python train.py --train_examples=395000 --norm_position="pre" --mlp_ratio=2 --beta2=0.95
Rows from block 2, named by matrix and row number. Rows with one number belong to one attention dimension. Each number is 500 + 50 x the weight over its row's rms, rounded and kept within 0 to 999. All counts start at 0. Numbers have three digits each. After the name is the row's rms in percent of the matrix's.
# q: attention query, key and value (stacked) (model.blocks.2.attn.qkv.weight, 768x256, the q third), inputs 172-255
# k: attention query, key and value (stacked) (model.blocks.2.attn.qkv.weight, 768x256, the k third), inputs 172-255
q.125 089:535436440557499414521473528484530466556448467527451472582423482559569481452517540491483468461512582448458481489429553539466473400538505536509564480435624510504435502474468553472519490527480436451543652515459502549520515531474455497469618515492446487522
q.126 095:569568494535501485479488433491406440445440470525490509508499510640539463564490535576463476488495516405512444448411581456485539467501539568457552511435439596611556510565516533613513487435554531566521558566533573504542504452491478571533448478609538461496
q.127 096:509558506434598497449461428513495485506595497459475502414509468462616500462500531468483442540458529584566522437569627523435449500524504473538503539493504437532463558565520499532569580537561508517525459501444474503493573421582401443529548407509536522476
q.128 096:468555576389468603430508506522590554423500449618513428496506529473425482525450575485527472537487484524513567488437544487609441524533576428461457518497422512504501423525413481485461524474486504515370497534460478518457525477533578481507551552435468499496
q.129 100:472438415492498552455528621482575381559482453528443519526521470498361444539505602497492497515501469508509530453598541536488474468449536526487411640520495509482505586459526535579531516511509509404499538530445501499464492409490524494392493567495499478571
q.130 097:527524523475492549497543523511550650497486511534577506486519524524534624515458443441440444406494513474499531525423452473443458585482542447519496455537452405437513494510462434511455447490602540539587435495441584424514448496567511489458441518515445514542
q.131 097:434477467497492445471541460455516471399489483468462494560508514433463421528517492462465540439576447509529589484460422566500553607505500539569496563530511442464527589506550456528494443431425521427441491513448486506459518550400583526536381473441433437502
q.132 092:561478503545447426555501497508463564479564494510441524555521455446483510510579535487454435542430533435565558560611428407471465500475432473594496503508443491493499496522515447505416442503505454482484625529475512461534429510511474484470404521479536510483
q.133 093:468468538496495490551508583426507544509505512523451496518437575599473481536465477556524528482482512584557561511532551521458512507501550516485500432613443501450460536501494558490551443623536645526577483613344464509448461478568530457601468439538443418565
q.134 096:513523509463452528546410518494489520461503490539463480505405568483483505540425493514444518543479593560403546547514467455431494486456450536467575608461470493473518516487493459579413500561396454460452425494500540510508538561551445520544531546514506496509
q.135 094:457456529460551603543486511484473532408564502454517477484518451576488439537588492510495515545599529508427515432492433454526588546575396435490485536511452528395529487478559493588471508469477331499438451589449499543479447527440546495504568481567411403578
q.136 094:492534551474560566484564498554488470556486467435472520572470489528437525485557515565496513421454499530368521412524452445472562489560552492562476526411465529444488496513502488447486539589478486473498483451528525454544452488482561435521482486461465503510
q.137 101:521540373450566456548490537387536558483466440505394423527507360458538430551622498522396480494518523423553464327540462553475613504534513556541473498395631528516515467488515528497517509451440478507549457504507428444580465500514471396501627461433596454475
q.138 098:484524568496497575480501421509539450552532500562461437520513477441558478456519480539368494443501414452505532578491433525530507418445486464533569505514488513497484520525503523502510518433519486527522530433467424405355519519467552499603472540424531518474
q.139 098:525431544510443491584534511445524446501469553501495445542583459545499450467576496496493481449497534487545488606405472542480585531431467485461409531413473523548513523495514451529450428566541537442458420585466556573425569512476519557512479432472413476547
q.140 094:394488471532438505545413548456502574505457488527577461476544621519538507552569601493473439499441578588380484536498509521433495528513479479555434469556523473509470483461480493458426534508494485484465555549507367561454512420528471469490503383525438394500
q.141 093:475493427561414463493505516439429447502422495494494494532573439453569510516565422458552392507396439585512454479541510492448486483544521499456597554551439502495481448540470433599505516489456506528523521497448465605547494448540439555541571558486523442478
q.142 093:581588590554455515523426473497542392595461440535512529523395499553449514476449577417477471535486526550423473459570395534463479506498452491521479473442515529445541520499512444442504513444455536419558613501471449575443486388461515510505433500475520457521
q.143 092:502468495513425487429581518579503444666513509468548486465549519550535536499492569474536398422414458564431543604440561483531551553451449517491480444505564505445465507433532565545484477511489505482539471469531513493519519538492434515503412409441408440400
q.144 096:446528532561515541528526512428574460566499458545492530510536547451404536499508406570474464526483461518472610520440504457432494455541523471475551520492581592484561466546423545461553452466359469465566458559550597492550474484458498560523445449577513511412
q.145 099:463517452382528539452459542468577537417565465518507576562533362635520415471472474512458507466522493547405433443475472489428514534509465569433459456559516467524460515552419566541499593460456547542469469526476481455382499546519520561499555568568470500449
q.146 092:528432574493545586468514502507571527532534418493498472441457487518546535489537561445537484472531513526520447429524428465459535499504478507523582515430558579495476450474532505458557497520432430493463535454404483510522522505642507441485474497518551464449
q.147 101:589487526453476456408618480488508509488500439585513529535519444490555566484508481513554477474531525443527617481515423520583471475541507565498515487409482452510484477495550489499470487533439570607574535532469532554578548392564479436502500520491464509483
q.148 097:586500523563535486512521488390488482476542523506461461492537478451468546475536475435506460477465517472490593529507524483517520554595551362558528450578440571477469509558555525497489564515563430550481481492518553457570593419521506544479554522454528607525
q.149 099:527543589568535500488465529539444569527529471460528494477500522485534478516463445608565499478480447498520589552481462470537508443507568428458475595407490582509494543389538444466476482541457450530498483541615544478463409515509531446490586521471467494490
q.150 101:499476519545466436461491416527570472343448519557373489470537470522459479511491542415466474510438493557496519534500517531494430438578452488536558541415412531508488489543542488516474480519414491557493440435378583446449503494517519488441463468489499535590
q.151 094:484528340472520542511507492537474393393493482548480519418575515443389445481559464573516607480487439416571464471460511488486464513543537575525553445472465585470428456506531591493507507437518489493511459395528448454511393470500547453552482500535477411542
q.152 094:561458534503514487430526546547493498516542554504482453493512501403440605441543508529564484513417496584562506547369391445506506553533482501421415506467496477483474529548494440446557575541503534458573525537530601395534465497432618459432451478434576452523
q.153 099:470529411453545569494423629501491513440468557494637484474550371464544434473549565440472561515508422508442546563507533554437436504466502477515574542583553580495486541429527410468554536571458458447504500519458488482448464480533524510503631511415554498465
q.154 094:490548531493425412444526474471479471632535511487550450492575548469458461435468455544454482575502451502536470530547500550502483438529435501591493476589484462451574509582517506440534510426521446542444511502461443388463532541564528484532494504508480478522
q.155 099:471538528475391519505431589493601449540503515494435463436544418516556460540435425515519511427541502507459504468476546548515536558523472420531588492497544534527541457508488471479521501476511565488528526462477582469492531532583504409450475492625501444531
q.156 098:509527456516508476512473468517393506449408515464508343583422506545505474490571478537501482570474463546536533499515599446573489483521531483527523506548503478529578422438538499473520517373478502509590552483550446517605530428465582484520549562614451515458
q.157 103:495536496645612473496541490403529508470472536423516505524434558552489524528504601538637558507434372488488586551566558435544489501444408501510494483531472376528517483530505630534448523537507448524537505495530602481554443577488447542458443550534554395523
q.158 102:499505506547516467480549592451542428488456571483440449521550562446467431491527501520431477498517470467466497540455425539533502570541365503552494479470560503543481510530467538598467546594536413541547488530526438552496474451503553492532424518522503521413
q.159 088:443491447525459559526632460460453544500509439465464540549512523501488505524483512523430551462446551546461510571426494434421413479433545521514571491490500576485440426488497510552567538463549476445624523489503498464492569483588564479503528616561552470473
q.160 099:506510547540524512406449472446482383559416497546527471518562496549509462510529508456517516510492533503496530507523500432579471533583480535569428508473481510537522455458412525441405463583455373548504518504415386487531472475538584451508559484546471535471
q.161 094:563500485451504509529559542447392491467484480471569497414466553466474474392480499435488570535451502500543505487530447449525446491508491560424482490500512500596485443485474473619593467537412514482470517475610563426479484485359475498451513528525504451474
k.125 094:495535544490512533630493447537448497507458541526519523424480529494474457539541538529434470482541540418471512426470596512437508534468514501561451472516493555522514544488578489569509510490527469533572454431537570453489513490588561485503477473505502560393
k.126 095:420513499466609528509526474494506583549512658412559583449482478495553499516496484538507551531522539594509446506427429536412484450533578391569551484397482353509534509416482403511450490415550428466507555522465545472499525499475492501470592508521476523533
k.127 093:436512439544472501472425509525465549511407573488508507513491556587508460548498541524569491424540493582426541558563504488517459491528502550476506455433572615522621529538476509507489495447466543517432548574463433521532458528505553506480427518400538572496
k.128 093:549560469511425519516497571516452518492561499525490482420484525445524417604515478570499495471533505489467555553465526535505520505415527506505480538548448533442383490486503530396522513514495560500519491518606602588569538460518401455548529562539523490512
k.129 096:559560606514492530522541494529434513520396483541524578476554450582521533402522471509615534408446526437402434594499621524478514639496547520505458473426535494502482474519565493484556459527559514511522483526543445541461505475488631463478482476545494488433
k.130 093:536550440479479489481560479497581553446425532484385472506425477593483415484430460498498575467536434575444462539425529466516488355431565409479497532587470448518508550417548497575502556526493520494548486465488543520545500434538508457503463574529491480541
k.131 091:529484388515405419507473518450506527403501519570488537579509492440496562437522545527580462514609495512616488549458495523571472483533477533445495439441500473423453626500458484563546510498480522504555473493515507573511499518544450506449492501571445428453
k.132 089:431492483518529536488549506550599514444427450494479593375450431540439605547491541504535578486530593530512490488387494516463437450507513370456506575470472564531492588654525530445532421494489461511464441462532471442534549584499484551478546496499510436515
k.133 096:532504441422497533472526489449522535492443527469434407448418542532442546562500484523531487509548472497510531582499563482564569479561559483601475524584543422397425522499543601477420487562563583551502581538569515450489462569575560516437486446575543498525
k.134 090:557533543438540508542457505390491483552487595544464424435515502467465495543504587614518478462503496519494512550508442517497564417545431558476360442502498532544514551606468529518435502423472505462488521565486432536550432518500471520449433545569454482506
k.135 093:472439457518444511490564551500492549439521513529501608417534507424556574478513477594553489464518473517525542541388530555483502490524563572583525486557583522563533538500451556426482470486605398536467426461500492422565528505440471401543417550442518436430
k.136 091:509507558464462502476496490466516530596489433404494506418514508540510580581485423510482441518446429442432495447532506555465581517504565451533512435515576462446490474537497481451470452511554528477536397531564495468481548557481444520548475546473542442487
k.137 091:435479509401436493521583556455540486533425534524377475513572587426498561568497492547457342494500520604472597527519529546622425502440515468466523436514460522489518563587508425482478531458465480591561425565548561534544532638568544480507466516473490536538
k.138 096:488506472602491518594475456496461497484473464534418423420506544526507514420510563471482501532525470385493573510510519519526463505569550470396578535476502513457575472464532528493615547543502550500477548446610459444497537525530417551473538479553592467444
k.139 093:580499481445479498413474486401476535446499432530502504390443466529598484456544510501551588511459582561527374441513455435523469452613559457470558502495465509441389565442527564617491572585578547531447491515508486494521492391535523445415486491549476524466
k.140 095:505482535510544553552421519415453449461483538517460552502479543542412407619478462554529520509560496492477564419571425519578580558490419458564578512531466530497502541536422472475532573512514436520466478542526510579445471546533517476511445442537511481590
k.141 096:467473452568475475464516545564527529445575552509593500452408539454487541513491604548545501477548546421613502517577524563466494455482417439511445398511573517420416571561503491621502581480472496497428559518525574448487521444417508470438590532582531554493
k.142 091:487493443485505565386440560482542483401487596424539447528514504463531569534583449496464475604516439507523502534580559513471641530447438487479549487523492501465608566510495601564453430525469355514521468531491509485503441558543478418519551445548476478427
k.143 091:595439480555452435550495535531505523498490575498507436474558491530596395523405539398514531461401435507469536477550477500552473532529482582506463461523458468530432553403481480534467511614499486429584545541514481449535534548551530477516418479434499578460
k.144 089:510453509546406483540417548528487558541413442467524528596569529501472534461475529541435540444468516525497527502331524477556512484435475548545528435425580466541478588508514524476464504437442498600447475554483527484582455432480440600454553555443533590584
k.145 094:540485567531508458666532467549488459562429565413484520452570499548583519555541565519555502444560506527504490462488533498527489419373533482504451473399600473487560526533432546513450489569537607458503439513479448511611545574600505481530423423452492538502
k.146 093:445399521444502518401478529539513457498514489486472437500426563586480538549519520510499436501473496502437532432475531504489419472484348447544546424575546476500482435435529543514438495587437424519584674474545442452531494457483576547537552466471494408504
k.147 100:418466531474540522522455495477507478454428491481513420483543441453498490480503548456513515621504571470519566469544531616449486538555565562505506470500474494562481525519605524469482490529548535513577491491491563582517538499492454496495626540573442477495
k.148 098:500519501545554453555464480440495431447563473500438499503477519417465378479492546524479521472470551589462548426526509436612508356578492476562461479544534462470437418511458409565529417535488443514517470452466512544590517461470430464484488535520484544484
k.149 099:532515468433476568554533469471486448511544439557412600430537425495599445503502528548482423533441494469509469514534439576480604418444497498458447556511591598454522470406552451557530412487567448429564513510473571416465673515548468477558598539479549500552
k.150 095:605556527587521679517526395454495505407415464426526452473478508550478627472537480564462550495506517512579634476486546506476524450489545482386485472486569504531536470495471500539468513464538466527519518404547539549481518553504531513511581542570492554528
k.151 093:480508406585500506466530474467501514489563471580429516496499531518516510516495528410477437515396531496506444416533473516535435432624486543470464577459408561444495468542558390455566453441514483495532533476406544455505573505450450477503420561472472542547
k.152 092:527526398618505422522575571469529549481476479573557521416500494453555452490599404455436475491614468485478428547607539570512490592463596477427438465592505531516381428461476467444466474483578508468510517542527475551546495529460536502490415481573479485559
k.153 096:456478538399558485534509561510510538449429477431402489495513545458482602497470445513420518469558522461461489522397315498472589553440538460454480570467432583461411417478517440531478606640492490452433453558474538547483621468460445437490486481498402471535
k.154 090:490430490580475516465548524537534455483526501537490465422468453421515598437438483477472399540493486496447551497561574524462576447496500494457493489553504445467424561577482477654412521458417509565544464530525492505493466533473398493459489512483464453518
k.155 089:483510484427508525526552475439551446556476473464526549525494528457471418468508525474431534554418513501472549489506487417495507567483432514464477507481478545419516477434415458504412578463424499622553440581501465426513450580534454431496503563466546533615
k.156 093:527554384594508541486441410532525485573502480437467405461500590558469472546471583502567577489440503490490572488519494541478470464454495491481444457503409465495546572483503512489465554532561442585566412539482557504450472469468437557503473517447519522522
k.157 097:498479533426592540495510432557585543546512532516523479428451493525480527430406493547491505458495460457446532495535459463539514492621519488472523509497399448456486550502474554529539534491483449510534474484540438429590554456453533492497520444477508560632
k.158 095:534516568476464488546454562431477487468575553455542529457583490566522479548350483547596549506482517569590452565588502564457599427581453564533544536601560535516530454356419493535612498550489422532479468509518469513542523469535424474496539547484438427429
k.159 092:451504533561561460521392483486378518535529547597504540521481534517559486474493553483476498584500485528444448470464522460394503485524435478514462605518600541515515463484463482373392521480529552464465517588528534559526516505537401506581573513471555497550
k.160 099:449533500469504531506574567546456428542434531466421502491435529450453496479500508482502538488537424514490489516558496469443475456390556555510497530529590571430386458562428516566541355488507391507477462531529443523416560450506567551419522538399568546468
k.161 095:459483612517421527467502515421497527488494528478413412562446498475543547531465473445497504417549495505550520546471520534453481493498569521485495417565435471535559475525494435519398502405567380474479455588588439432526485520503472500539455519517419520477